Rows from block 12 of the image encoder, named by matrix and row number. Rows with one number belong to one neuron. Each number is 128 + 32 x the weight over its row's rms, rounded and kept within 0 to 255. All counts start at 0. Numbers have three digits each.
# fc1: MLP up (encoder.blocks.12.mlp.fc1.weight, 512x256), inputs 128-255
# fc2: MLP down (encoder.blocks.12.mlp.fc2.weight, 256x512, transposed), outputs 128-255
fc1.43:120084089119142103113075181107104109167128157126173130139167182105179089126162134058105119138103202110112127185098174092149144101082134149134034112147113127156180085127151148141149182162113172143226123100120156143143148105106121124106138128059063126052153125108095149094155155158161165125153159159137168138149147129156127121141142099161162135100110137156135098085221157100133129144100
fc1.44:153141100141074179132145097136208083138143176121107108167100129091125048179139139135117173169161100108153063082097167157159128065124205116125128147122126132127154142082109124078090097070117139120096090138144121159188110132127092172098165141113121092113129097156042132177131151126140079104105174090122120081093138114130160126175146096202124117138136078127095100110117161108115083147115
fc1.45:100090101100118144133118110160060098176138211127155129154111193055078150137120110137119190177127147104170141131135094116106163123130149105218151109131145093176130100144062138118142152143126139128133143142197116135104197082135115147104138112155110222106113141087150138140119129062090040111114161106191114075197103102128148163124109197151066135081132147114125179084115152162118136120098
fc1.46:196123185087240172164152126093111126157085119175084123147125058122157106145146093149129153129087127104122114117134132075141164191131090086149125087126112154151089142086149134084071072103184137134134139153123114171126129148129131104139099117136117101098117152157153126112111137144147194129128093124128048071119124131138146157120069175100132198120143096189155097166121172143145129085104
fc1.47:127142147162107186138161158134128141110146119160098077164131160155130114110099144223158137130138124065146145093135147078119120135109171105135160143145137068131093152078126126103128136091077055144127163148167119098108186149133093105131059103170235181171107135089124106181048154141112126103151091133097092164091156195084187156114136124150159177171099123112141165134152107189139087107138
fc1.48:136090175175130119159112139133137134119110082078166133172155059104104142115157132138126132174121122092129164084153147090089103167140204106144092122092113110178108084173102162118167153066085116167194132179136102117113035141150182140136152123128069182091142130141159154109101093112096142048101128148080090110116137100137137081145145171161128191130091153161144143122071108126135062185171
fc1.49:177161106117150116120162061160102118124179112138122157115168128112159188125156050094120172195173130112105154150176085112157175126148115113133154177134099127111170163109119169111175130118137181138105174105140100087134116082162179127093177085162081078143125113158152142139117170175114121132109173149137195072105119135107087116121112158158165178123114137158110155145101168160161137122066
fc1.50:119136141123139135115116103116115107149155096122138137111168129097134130130159129097164180160055140111077088144155089138102175126099089166082096114107114152111109136169142116078119138123114107157127172082165151141128110100130146142105179120059117105127067054127122133125138042039110076069184110114084154157193102107166122117091124198154146112166181108130182070106135145071111076150112
fc1.51:151144134129096130147098146165135120100128113140149171068195117108221091119140083152092182128128140085160113118115102118169077163139201071144216105187096134114113154117105118145046098116117142144130110156152148131104118076111199113144128122117080089169148120143103134086126116074113062171179123146095137143135110163082167141165158102112100157137121101141138156202137171104195136132140
fc1.52:130110109105189139095121159088156180123145114159045096153110137169167056092092087156108146147138159145129096153220149161170126117134091145118188158090107166143125137068140179136108124097120103156088077129108193137120143109075120138109144183086144096168127108100065117135159120125127153168138145118157118116188082121154112150149098146119135142142174134176080141175109168039173138170105
fc1.53:084160127152119135174122115141094119102180116155160105126104178086154074175145178148104161096092106110184131161058116109229123088177091153139087082120104141161106194084092171097178120092109087140138127146130147100169196116133076174074108066169114124098148110109126164060089088163151074164162131096125102122171082143119137187145162103142154149166102121183181134159157151117132151156138
fc1.54:098160115187147067107129092131148174035159102154088156121108139103120135098122110135117079100146070145152132095136112174137143086099173108152134109143111146113142127135124136076137084092097172133103148077130135057155170124087108190158122055070092080107095158170146117151119074122118121085133084123122107111113175106097176157093156132131174140110092127130164163140174113084142132146135
fc1.55:188099135112094163118132142106178136065100143141118052119167081178087094126120177175128156119113086099134087150095091170163118150129095129148191151100127114093097109119108160126166156118121139157063178130103139165098188143162152106138185163118167102162079090084181098096103165115130146080086123105126132139115148122082156180063172104090077148077141148150113112105179157080150180084095
fc1.56:148152101127127119109082142144100080132150110144083151112087108082095090111122135085132100119149099165095117043113155049106140110062091110083192137150125142109156141199133143160145078118128104087107148119124131120170094136167141178201058122135099166127173185137112085046071106171130152109088179114180174108084132176151177126110195130080086133118168104164127096124129095143097091157107
fc1.57:143134166106126149188130134128126147118149160062132151111115184132132124150087142106115114114077110181150000147139095085090091165207136176107080057128054149111142166125126156153135158167117172127180167178150193147097143119101141139140152138121149114106133091129138135076105115154146151116120069157123130172110155094167107180108106161085139149146106157172159104139144129074128106099081
fc1.58:152100133130128135132070135160137195044108178117186127129123184048041098095089118120164080133144114123117140143167083100092083080158140141138177138146109103160120143108083131085142143153107128095082165167146130165178125171070148107122184090174143161124131098173122121103117122155172138115136100106133126127144091096123144163152117087139129115113137166094179135170068152130158086153136
fc1.59:131070151137144151079173126148148179143100151138092109101140120188089120135081128112158147079178174066066116090105093133148074130108153163137148114106103148141137121122116144151182126193149083135127127128136160101114113110069127099166185152156120148160101151090096074127151179141126132084145133111157159117186080100158165121125143135123158096157115142083161123088156091098103181147018
fc1.60:162171169052098116169094135112136125152061094116171149119054121130133127117124078082124073131124146118150082145076141108156107104121197117181118126202149139136071152096145099093135131121100136164107125031136111127142107118116059113097141111159097114096125070127094128115101153077139100134086116083109131133070127088127096161143108132121067104080173167115127122160150152112150099090127
fc1.61:135208147130113145094144126187185099165099116117141149182136102146096099087151081107231080119104129097057063112124125135189140124059119132149144125139167116110118092135152114131133109184158148146144165148137120147096115022095076124134117113125150117123125133132157142135150144104073118102176089145154079067140137081080190109178149114088126090128121109091120139155152110155101095150134
fc1.62:133175097162115149095157139108087085108147112095115131128116186171192098107110164124116112168124087189114105144119095084099062135143109133138114180128139094138102130097124157120117123062097111159181167115151052105154092137154118178119097162169130077147097140085174131117103134183141174141180107157181121134187164111137129139121148088096082092132140058109134134085132144121068203136141
fc1.63:108112098133130100088077146140065163115149118067106056108139161113126056100161113129131068140066114093115095129130095041098091149172156103130171124120192148097148159136119116105146106109119081105125160089108135124114110141127132131165166068078152063157147111151144155140143121116131153065083163096175167137121087154118129125143128141093139124213175084160106138131106115147187191109141
fc1.64:176114133100163138102091173188182123114128171087121118124146137143145157144188130112063107120127111106143098163113160158107125118134127093131126162088150146084113221096132145162187177131133140123095119105115127163117103161130056135142083154096060110178170138143071144159132081113135145149175096117122152166083129108146205110101148130121127141117093170146167102071108093144167158080159
fc1.65:137211155104080115118114141114108142201119121115129107182101112123167122135094152101146132163134143081134101162137069149097122138069127132101152102121145116156141142083169138103168169102070122090156136133122159138108177090120133109097139090160203150150069184122123216096120119095147148163019062142093112087124065148133124117127097171105158126053144116123138168117123116125144107121144
fc1.66:145161141120084121084156146124177101146168140104193078197135134109149114113149141175130161136101116078096114121117091119083133090147095122147115098137079177123113088108091101104152177161132126143162142099154100081144140113109152112113158105127093121096144090128096132087077132132165175118104161120106183103122123112104148119118124108195085140112076078137142118199129103095199073148199
fc1.67:155127156135084099124139141082087169141159150055153146107104169159123133114116094055140164156151144135140106157148163121091161066071143051136065114129141116160064152132150141123114090118152147188121106132119062170151062092134150184169139161124148083160100135075160062082166187138124123109138187137187065114134132108160097131107142105140177122169119160130142135134128151118106136180147
fc1.68:073108175150171078167104093162120131229112136104111082195083092067123108125108092170160182138174122087105171104062094108133119125164109126134185121134135104140104105118092158065100113082114121138110096149143114127133123126181102163096113140127185134116153127065071131195139132084106156152194149145134149165151148105130155117142073156107147115160203139087055140193084092095212097172137
fc1.69:092179145108150097121150110116163164166128093148178166187101131097075097119138152139176101125073125132158130148134108115127096126125202089107116111112112166138145101126121078150126130119138119126151137145102122171112133102136127123149165103108118083121134112113128115159094164160141086096173195109143091120093104129215141096143092154148189132111117091217145167115089134178183141133162
fc1.70:107151070099039147128169092089162096139120172096116104101155178153103125113133108179140109082130097102117146133166139157123151134131084150142177174132125127082140151141086130151194101113059148092137138140152167089135089085134068124119127135143062117102178105179105165173091142078088147162143129138135139108169146101146137140168081143133213114121151145164127148157131137165134088179134
fc1.71:142117139124138145107141088108106130112135105149086182083133183069126126134144150104125121134112106102171139170084083124143107151160072153121097179134113162141165164110165097120157151143095133116143146096109168181158236142081170156156143063074165104127164150134067108101137100158110161115114135091081140137081087198113161130120184114162114100098072130144134169109118138127061113096034
fc1.72:196122142089093103148144107134143136081171147111109113113048154124072074105141148089155091133159134102125134130162068110121074107122147125098110084149117121179114094130077143116070134138116137151175152137123187063156105126187148139110133130091070143107126074125132157162107113127127136127120149102151171150056110161094109077190125145125142112166108156061115174112126104158191119144167
fc1.73:172153172118135178169163111174085122116117138093143129121143095111122122181170130129158107146108183155149103100099116122108164115104117106112155080152119169108147107162117122149120156163183155132085108119155155178166105071106060101126100107114105050130172075161086150074075157175162134090058113067166148046185095138176075194116161072168128139151121136124180114145181151121033132092095
fc1.74:183128145116156075108134160096128111184084140142151153097154135159127076047104176136109145153077127090094138126119112137102056087125094139159126191100184172158076106137151097205161150109124098166145127115178143116153146068138114153122194169132168129165174154170098172105094100161187131093128096137190148077126123049139139070134086117120153187148154074142152085209103189157140083165109
fc1.75:151138189108149077150066137097091120130114192188103108060132125159115038106096147144126059114135099158117144132149119103141094117108103124147105104091120138108137074085124098150116056091191177139091131139112155165124174128165131191086112146151060117166099180097097130113164129139131123152166185129138163156084138120128116146126120129140166123107155117170141140150160204138126144117105
fc1.76:144168069118114086095113108095111158102136126163118120099155126153092137150119065081147166136097124128140170159109061177106106112080098127108128138107105130163166180165110104167062101092134175144110122157153125212140085142139123200100150098117096113113078216156115145152097148189129155159135132118123159093137126195159142112161113113174147114120107169100128122143109098095151146144049
fc1.77:164112081096167128149142107102142112133115140178098105065055140065124117133134164105145142120118121124122100131180155169110150064197113139132078062150082123138051158122140135080152185154092115141186127117097165042118122092101167167125107114127115081114158106136089167118114099079195171089148083183152102084115137076077166128079162099147128049076147108113109159098110158143186089164164
fc1.78:144101152200097118161153148138133107149111074128094141130117126103111056070122079137084124126101180145135100138077112134079133148141141148117150114115127155173178096131139167126092106119136164114166140147130093148126168123142173150133095160078121117109133150123158097101116133150091127108150153130138154043160129082178154161113129117135108107171091117181086161137065138146130129090113
fc1.79:171171083155146147147153150090148155155139118147148117129133087153113122146087083071139139171119153150142167140090079145154110184150106124183165115144128143092053152111102146141171127130139136117177125135096126154135100112080079161090157134107109121093098126152076151188106131138102089103075143085112095145109126085125112148101148173134123101152137122124155169106076123109162114128081
fc1.80:100100062074172160141098109207148121108106092118152103135109137143170077119121073116139115135164143130137117208101059138137161164116065169134114103172090186179139131167111173076114096151167118118078150099078177157110164097114136148113109153187112118122090149131095130158115179138105152149152171140147130119091146122111119105146086123160134090153125128152101143065120165118141106120115
fc1.81:132138070133149171079173141125220150149110110143128103068090141152147184179170094115094129100145110117132091134083123128173136135175123133179109115097075097149106131116179183102120097054107149160154112150136100112065151135141124110127126116135152209206171081129089174089127112120144113135125146143136055105115201113111117148078135130157135139076082146147136107161144162114106138153206
fc1.82:155181031146147140141157112125103119088171128129112143121108133085154073146151160125130084095083132144175092169081115164174136191175083059115052093114152109168086123148090174146095155154083168098138091178139134206150123134088128110098174125096156136067166147110172098146070079142152160092122151136144092104132129144174118117191073139073148167155200166148108124148122103092107157078074
fc1.83:129141158134163187152135152093170095146127179177152152042078113137068142157154199137133153112114131135082139101134148187148167151110119113118172131146051096147143168106115122138120159145107150127090109091138128113140124130119132098097117084167104123168150154145141157098097124088113144079089127107125188167075052138162139134123172112129174173088153150134189134161122152163092137150114
fc1.84:153063114117178076184135114142141110176158143105114057142055118151145111113171101099135146113099143091119097157189183126138131157116114180076101090129120120144144117048157133095146138109118105131131116117106162127079145170103132138135137116095151105133129102091100131109122103154128114130091148150127149159096138100119148142124168103134187115126101154106162123148093098133075152091165
fc1.85:155122131123171139153093175049137168199193122161148085114137157135183175104138124150132134139107137142114144144087136129081060084149098119116162081135180152076128160085124168084126085124126176136168093189220144116147115138144112132130216132118169127122149151161091163104114175128180141109150106125168167170147129087147112197099169176103108112101124193116180105086164156118123103108083
fc1.86:141098151127139135080099082127153154124099113086172195133121089052099079125191145086113147165169198174158104072124151151149096146138122144121132169091119127127124154092113163134159111135080169125120096132017208109121137140145177182144159143160139138140080068049110146123138124100104096089091108147103133090230130096130102147122113135142109114143137178131152085137158137080144126136128
fc1.87:118135164126085197138127105139091103163124070196141161115141114144095106112067131110110082113138130141129102123082103070129197122131169163158124167192078110148114147075082120094186136091097079115115122118161144114119066139101109110155137151212099074096112134141140145160151115195109157147106169111114109178185107164130126091189202173198166093125102195168112140149089143093152166165122
fc1.88:135122099130030105178154141090108105063129182114078087096110156119101162132161146124160100149147112190130133141123102049046136165099148160113142132079122113103145116136113174115119127068137097124139080079115141153138153118122171188100079143105156145050115094114119083154136150138158193187123131079147127132120102143179100144150123125117094087178138119126099097124147045133118096128139
fc1.89:149090158093193185152138082065164163160132127154112178120066088082121132129155122116134139166140149149127113116082103128092090096082144101136145116101120166161188149121156126101164151150110125127176135099173133161154127165111176186098147102091129127160185117161156114108112128094195092105151185157164081118104162085135134141115197143088086154133109112136167099106121146117130186074103
fc1.90:178127120127165146138174117120090100136103154090143104067146137018159070148214084177127173103090110161146173121160154148181063121143133140140155125129127094128132147158090131090109167129115121094130121125122176120139180168122133155170156121032184130069097096157086132144154135157163130095150102152132135101105130083100145116143113126138165130142130105147074113132131142122173047158114
fc1.91:134138140107117148147142136106196103113115123117106154194135075194139142160135148100151159151195102162168148095129122206159137162140141110105115130072120099237126112103019135146135148180123169149098111100084115096142156094105085097093105101157147140080088165116102158116086136140158175190179180137097075131110168103129161138139102119169117158118133155150164114141101131106137093139072
fc1.92:168094140103177103092101120121135129126142114141118183108155108154095109164089149113080116107143030087087175087048161071131102146177205175117171131083097121121147160140110155149111109128120125129139105129138095081130140204149169154102153142072113140100141098107080102129126127106109125174132144195137134164115147051093131058091169209099108099125082146142151128080096186147148134141077
fc1.93:127130089130093161133103053137180118144118193100092136112134117160147125163122169107071197139126153178107093084080161144112113136089140117121134095119134098129170133136083129150089162077102151101139149076071068121137112157114209112071115144097100158110139152071077097160122122079104121133112105114119117140112129073166167094187113115117181174044191083163149171167119112115123103145150
fc1.94:130150140087133142094166051105179111105128116110090082089147157144096148132169114107121094139188146135069090086141131155074136120102162095124106104110181073112147106106125174122127174061087138128131168103144157180139156110162096100160128102146144159111149144102148085066145142115116108093135149149144119134114167144084111089141171193106107120110101194125172074109193139104108148090158
fc1.95:102130170100127141145132113132175126133061175160123134148155128118134159158179166149196135142160155148141130175166159126149089136179140169076150150105109140085167129088087154098143101119169153085125140064085168112167062109100057174116143123134175145119083077153138072081137182133197153170090153145144145151157129162118079103068087106138187144080097148132088105115142128118094139084064
fc2.43:103133102115106154121168079134161103150153087137198152136112121134080138070073118143141169125105143155154110162102147132165129158099169133181217113123141112075152123119131134146125170125084165072113149148069119124170124090149155131074115165151115105132177101181159139145167134180169183109081135158086132142145108143132165122148157134195156118178205145063160135128123147138128154130110
fc2.44:066132121119155108142139162084174120077128133101122143127165123129179135125139183169152157185104183174189141125091088146115087134155101148088104097114154068145146074098158149083127141225124152114091134144142164124110122147089078071150118152144098080151164086135157182123146155076107120092076131097127135119134145133129056137177130091112129115114129182101084149117102106133116150113146
fc2.45:156151103142181153068109079155124136074135116071112102119098163191126118088182072131166131098133109118111130105096100113101094136153094137122094135106198153125155122148100102120121119176165143136130198143098095071094129077061096109115150131191149143134150105139121153108135092085088117140098152152082094120087146109134126095176183117108089102133067169123136153132144106116074109084188
fc2.46:125148107076109094103123146126138076087068149118128173147150159155100167104142104139108108160128108110183155131128171078104164103111084085077186168086157122162154106162137160092141141107145162144116102134100215173111125131118119105137107161119114123136151177085099162119113190126123131128131151133175136171167157146169211127171102171187123114255159133183108152162155167106137122093112
fc2.47:176140159123207096139111144130177105123125161145172137149125130110082116142073199173119149150107124133165170168096192136203098166127162147082143104089106131117148113155091082064134089073176106143107099123181121151086163100110130145136077158106139077155154114165146158092180158154112159164105119152159159125114042083095157160082084130109113111150139129092096133063155126110123115137135
fc2.48:144090086103139115127101122183073056107128156066040130105150146134110138091120135122112073091111126113131130084124181105176159060138115115155145158161121129160146160170147149128104171135115098099071170154152151072131151106092171161165112132142180130151144086142111134141105205115110114130131138146137164153182130171155076135149142152176082111065153114133143099158127094138180093098075
fc2.49:088130112071105162138056143155116063182142107157145158153129147127165133163144148129140102175112186101087122123089139113107101143153125109072125124126145105129116116101200107113145142140140132131106141124111138033142137139154140151167102115110126120126153144084150199108144147100121159076184181152108164078135104102176107127117082115180140146054140132168123159133119094118081133122117
fc2.50:085116150151160154131083155107156167102170185110142136173116088147142110107082175131050105084209089116120139139140126122106109140137146119167159111105075114141125131136121109120130053135049155105091087135104114090133142108092186064111057106132130109140133209139093098106148122157126102128165188123122137153091192157117131140129156114129091146094186116078132109163063113133142109059180
fc2.51:116160110159118085122099113084167076134131176154103145137137103162061137120123092084126177156136083187106062177148160178115172059135092171127116077128103150120142098107180116049121088128140124106097180101101093132127093119138151147101173148121096158088111099112165127108101142135120113103108074172199120127108174109144138157102134149130128166135200156118167158101116145082144149170129
fc2.52:143135166134093083077147113099114086129126077120182143152186119134126105140150190187157139114107126087108105081134112118086129103102159109156135107215114139050192151214069072111139116138123110113123139110125078122172071160098116139151155162083065146125120192124190125119126134134068145118140119148120146114154146164140134190121154097133182158116100134120097130091140122172091148129129
fc2.53:129123090137184165160093121092139143116091178186117137137145145105162130144101104086129103189093145072145153125128127057175149144130177138113136106137111132173135101138139125111192147117113071102123153114177149138119146142128112044165148097110111105119165224168178140191099132083132128105145101211100131070152188117098132057138161131086108130169141071096153084102190112087095115178093
fc2.54:151109125117084094131152099149115099131114121124181118154069159122123158132081112118158152147106140137204150125121108060120092086153125125137090146140165107116054124081132142124087102127195069080113115129099098105137131123165115143131134150204089133170091114138038204152156144133168129130127158106102105203117078167174080117119089062184098085125168122111130106081067092222117154129156
fc2.55:086207125164143129118099147152106145133155085178157116091088138128094141151102150165076152134098069115159161115071160133095137152088183120123140113159074098148152054176146147162047083129031091177145106125118138163093133122065102119131115167139120113088106096108142173119144193083140161117078150130146075122193103116196137124154120130128107137147144132105210168176137150158102116166120
fc2.56:131110177171096135149161092110093133122124102091122117111154175114163155117170123131147117099153166129123137187183168207053134114160157151141147140200093078107174134131146063076163138180163153173153097112187108129120140079151130150146139151146230131119155100142164184133093191075150139144097085109145106166140153148129089159103095112121139123198137104106148151128091142136133178121104
fc2.57:105166143105148138100087137091141109184157083179080137176120080157156152065132079119102111138178157140142130106119143157109130155108138115065139189175099108126191135121101160067146126118184129109184202094140136134123181130144142176193115058138149135156089144121095149156153129070125110148204091133149084162079068146103128082143143191104098139179164106113112121132045100140188171112068
fc2.58:113139149144145129106122185064105124097139112150143120065134118150182118184080117151158074104091118160100104063153176168179057127104111102172130158052085162156137146128152140158152096103100099148150119134136082110117080095137173116139084097114153189141129132141146127165124097146108095146095099153117154122094115101168110081121077167126117121160129106180136117173089126168122103094112
fc2.59:112114108128143123133137106162102140149088168166131145103161143108149121144182097113078070166084157139132129124116140097176162062125143156133143133124153146182115153158205128110071114050115156099102152039149120144107168170156146079120118089112095134102149112108136173066093156150093103116147153157102095165121155166122114103156151183085148099092142112150088129128118168124205109087184
fc2.60:124124118143098091160189164120188117134146063154135111145189141095122148173113135170123171190171114153175112105121075158099116118136080097089114125079132119117113185126159155135089089149122140097159106115111077146111126107144120179145162119140075125133179185087134158074152138137145178171156135174113152153123122151164121138123145126122158111170110097131127115101109107098124117126172
fc2.61:175116116191060163166064107131121123116175100110139074079148140171175151091085171121128090098138095124148113192141069171114110157146147126127145091135148122200114067158111164083169139107143162104111086047123155143093092084125134112117082103112146128144125113086103144081155131166082078110120133153109093165090103146117135093140132130146170158078091063202086168154104148067153169105098
fc2.62:109144143125082103193109168125176144056149063116108140122100123117137143206130051158112129145133143105183122105105099186124189124134101063122094145177130138162121100115111117115137159200142122191112148114097086121067067040166098101139102092127174159115144120105096128091177177104094154086115141124156161143162113169142163142098063085149068146157108130139153168149158131102143070169155
fc2.63:150132126135127128171199126115178079088127102151116153141104148155125164086120128139070112074186126165156124114103172189142202145104135141065048145087078082159130138136085131181074137151109203145135128164120101143154141117137113062090058136152158113118087126093156138122136116080091161151190117095121095138137139114119098130140142161143138146109145148096115112086141131094082108122151
fc2.64:154158148075188105164165127145095123156062107142129127187129146102082144109108100146081168197118145156135168141131122078135109143174125200194121119117143128118217112097152193135162094085136178106107151080086133184090131090086119144083096108079116142188109139118154131112112074151109125126107134078104153144167109155145179114135081183099069117167165105130141142169067150116110158171041
fc2.65:154083122140190116096137131100145128143179183121120139134135167116175176156117110085106119153127111135145108140109158115180102119139158110173129122160110112109202154111123079158131081135117189107130123131181154134150143094149117166138120087090179136091122075112132087160104110205161112132207137185117182101141109142126097165129116188111128105062182119064184125099086118137106142120084
fc2.66:104149128098137091100128180203123165057135133145161153101077102170129132140110137158143175100143118160111141173107114154126092146110145132129123130145107176141131119190148161183102076130102114098174124106148170097138159050142072121132172110140131146125039116162157178155115117170125160161073121141156124150126079094158117174085094154076109160143155100174120236117092166140156146136121
fc2.67:121182096126130196100079134129185141116158107106156081111146142186167140142106145072106105111110109146142122128088107151103140156172125179094096143119131130131164131196107137091159152106157108154068153150139136123080057061124090067143110122148126134145083131174156134087119171125119084132073148090115126102075116156162130170138090122113128064148129108157099115179111076139105091128183
fc2.68:089132163095163137094145130122093142090137205159138119144171225092140160099092158144060143148127172126113092134148081151146145090115132098123116147159106116065165119117168136174146097124110170144129163166143151105143138171093149176072107215111132171128070106090142113169125101152151095110074109127100141090128160105077084126174163133123157173145086107156180146147125113134102107161090
fc2.69:089035134152106167151178117126103125093159109123086113153097179190063176132152136143135131183128143140092123136123112134118151131148073095090156146153097079163119143163191198136146152077125151115187135068115113118109108129136146150148120113136137143189090098164091098104145127125133131152055108085136150175191110140120209153140101162137092154160129160160081110093094122129087162096095
fc2.70:165195134103093100128147190197125134123134095107115165072105114093090155134102196168124129094119123082113122135067089134110126088152105149137124119091125114121160150114164126088104096135113140139082079120090097147136098155080144162160153142141160153097102122125086174174169130181100170145127161147101160154111179178168091123090021144118102114165116168117162116064136162185149098149117
fc2.71:093127112165120070134127114150152084151178154157131108138118099149135119083162125103128168138177124140071132120156136087142157129154092139064174161065112114132139104113146115084152128134173115150161088148160118140132058099145109086142207117187136198162120133139147176081127149125147110166100132085141104135098157137123087110175145120136180141139152156123099112110116138153126090112146
fc2.72:146114183102150110119082166120146131106087182150085181105095181168120184166144157153141072133130129186128155053124164161145104141167056114203153178070118151093131115098140112152064072162156094181065093124091149147135161099117083113084120117163064052127125131155136153102111142110125134120145138110091110080162121135110107169138147096084140111086169132154116075141127202102135134127154
fc2.73:155206177173183159108114151180125117174132119149151168123162154149198181102131140115152137135123069134153151121117104141154126083089127132110165087118137188130172149088135149124144125110153186149123151091099115140137159151141147160130084170169164135183116180094147157097178089152168197112131115124075107108177117128157140082149149107114127125125136159114083174139160110161181167127194
fc2.74:098200152092141158114129162120061160118110135127146107116208122116155192105134074162129117149113100118086169069167115107174191142080146134130173126040136150119118165147177174106093127124181126099130082189146138186106101099131141145168143184149096196133102194128143111113115129167111120114148084076102159131112100128135098121136119110137204144077114132133155119115099111120175125208128
fc2.75:080128086127135181121159073119053120139165077129154191196141160107115165117167141159125201145112149110127095115139131174092132118150143154152118147155119067166140148159132190186144147181090076151124176147179130132172106126117137100170101095112128100181135040175161182141061095095158110110100085161094098158107153140084149107164144144117115092154097178113134108103114103135139092152120
fc2.76:125140138156121121147149064120165139193154116120134167108091090132158113087071149099089074077100125093164094145153176069085113068160205136141092124124133110126093124148119141160157066116126086175156177142114094126155096156127178039112133081122125093196150123109027098147142124081181093098091149124102089161093164134117138070089162141127096116146165092186120142165155130125104067131148
fc2.77:104161098141107123144175130177076193156119077101180116163173073158114172125080111192136130116192141138060139136100122116138073126124156134132152118116084138083182131154136106120145075107137144107093147118102139169133169147177091101150119151138128160117110136118146038104151138109021078102100134069192137123079140117123137112102090103137101153111085079146137099132098060193077165146137
fc2.78:097204104083154147109156101132125163089178129125143107135125127127107145095117096123122143131098114118132082088098069137120151123131107127133145133157150224106112150108130085205116082093170144167136178138087114109144136145135139156161191130146149162117123125114139133125144090120195105183055068155128131137143161150074171162174085122124107159121131132114103113102142057134161107131149
fc2.79:116089085173103114164148118104120154145070083144101093125100138148167126124193120148129103111145132118107077105168151130104099134048130112097102172176114125066178160125159126170144111146107230142154128086167144146146141109153132105129110131122130163180153109148140079120115083117137159140097126127092096097229120099166101108204174109107137195123119098103093106064135145180126127146123
fc2.80:117155136141094170157133104100090078163155054108141118125110119169151134115153081147138140148181111168075135101065136144167096124112179079097137143127098102158188126091119170113156136089123136172140097144116127115174116122083103127158103118177153043131119112123174191139165138116112122085096177101097158207110118100137143121134106150126163115133155163088103135119180114148099065169149
fc2.81:077140112164140100145071132126080176063122151158131116137121144066098089102094106083081136094080160146127079171132104184118120126098105113135097180098174068102134131104110090086206114167066102144139148143115153093141172120134132138196169129189140126114118082157168142166135113174133101116103085088103136151135132179095167152044142134074160097123139139116139118097141064142115159136151
fc2.82:098121084148164094151090147125115153178120146116151156169149134189130141143132147156102157170161117133169131150105115150092130053142105182102151152145188096085191161173099076135140066170123120147127129114187160074200154110140164138077160146181089103147155115142115127187162119152108185160152144122128097142092106168152128141147200100141155129096182178092130123140134151121083168124131
fc2.83:118115151200140086180105105103126134154161104139145145141135133142145103179091074095099113153095156149185147113146158078140136082165131158173049165133089133158113075100153141125138113144093197142135092154175170116116118118090153182105134183151126141077142147134174115117062136133063041180115146184124103169113098064111125137123151114129089138116129101157119115149202161138141138143117
fc2.84:092121098140072103122091138133107142120028130089114158088116226132067119144128097122078113139119137151182176142112167119167118138125180104170123149092156087120138086131099083094192079144156208152114118126127093110132107140099139168076066110121099120136082158123174083155124093115130118133197136111132131178160149110120135104109121122194090086203115076084117144095176172114192159200126
fc2.85:124130093084072106111175128167105155184159150118060154110147153175068157166092074156098107117146136074175151147144115106186138073084188075132105129089146134105136111183175122155065082101163044095137132100094198123114123150151143090199047164147175092138098166055160139160185048122161083166179138086120120098160131121128097146137137097138162096092107145121143133107095101137174144060133
fc2.86:117147144144093110179102152116094081122165144082093121160181139114142134169148104135164149116122093109096177187128149121098185104108145105090109104139108153119129148133120131086125117106105120125129209120134054149097108177135120045130113113147111168058166158143077090156073124111133142149141065140084166122121138125148084112120168101148117122125146101123153150135038116112081083095111
fc2.87:145068110101131143153172147186125137111186152122147146158136180098051143108126096154107131080108121161186114074106140114113131106098107139128146082175076151152168109097130118111155123107172183086114202143143114152152206133104171149069152078139159047136155088144108150122066134172103116096134137127123183155103127142127163103127101100127104131130154131123112103095081144069106118171123
fc2.88:138126179146127140220120139116184115126126077151145133120133111137145111100151096099130100141097110099107127141079075148104095100126187137090085104180130203206102143183142070137137138195131125154101133113048114134146114136142146073136146163100167181157115085079073148137116128081154185146135132121172160124179107138144120101094067146121166106140115138151070126120120147110133108103190
fc2.89:125121069121083128157125150095132147117164082083073135132104112126162152137144104110109119143119105055100135126198112140065146116155110121094134095116148213084111145122140071112076111079173179133112128150109138137104152062088135104081099134129084147167103119079074175110126144110114139143154099104184207110087084187176173132123108169105136130123169124132094146130069115125110153146057
fc2.90:142091148132099151125137132133131125158135119114175108088056130181123144139136148145201134137182119204067129200111139096139208082124116095125119137147153144169134107122113097100166122113186098111088165098095076141136143143177131070150151139126174104136166159102102175192091193185104159058155107145098151140080031061142178128093111107143166117149114093130131133154110104122100141187181
fc2.91:092139129071157171175150146123170151100116105088133143121177087133109116113120178130077161153172159189113196088145077118077090152121133164160173079143163184214128167131124127091123140142153134109160067081125120113135180111168111097136105139136155178089102192126167118118150078133081112191127105129089141143123067148069124079132134131101113177153093122147063172106126097126117106136132
fc2.92:148181103104152141094124020104080120110156175109165160091124130089176122141133147103111137108108146118118091072174070090135160134087101171188150153115140144192132099117131161126100210106085154103115142151093103153178110083052120141155095160090084131195140153156133168150103115195112170123118138101106147161167123137169102137111175098180126080117170142135142113114164122114079102104106
fc2.93:107155123086139078123092148088127131153119095138144164134146125127139114095136101165208100134119092116102172106206103140117097139100125117118115177151133117146160106145109110095127122130222094106104131141155185099144101200099090129235157181129152093122130060122112115142163092117151162066061111148153195124107132111092034129113184122097122067135142088116109103126135141088165092139140
fc2.94:086120096161128140158118160159145137088180183143129129098126101089057075129155086151070101156120152157192125107144136122134115143135127157171127153133128150119163157091142104122127123193186118122157193147134178106091148067092124152069158128141100087164153155129130163161161067088095164138147110089129143114150122172150094145085094139116116158097117151117132134091142145120128122091117
fc2.95:151138182134097145144139157100089139109153150133097098116146128143131089105128149178152107178083177122188172113140089110135123157084155121155157109140077105144094096160145092179117173142135133148123097168152128141133150121129123138105114177166108099143136089079102114129107127130141107140114129138139118141135082122104209140134133193092101122149133162110117138151139152072098155140157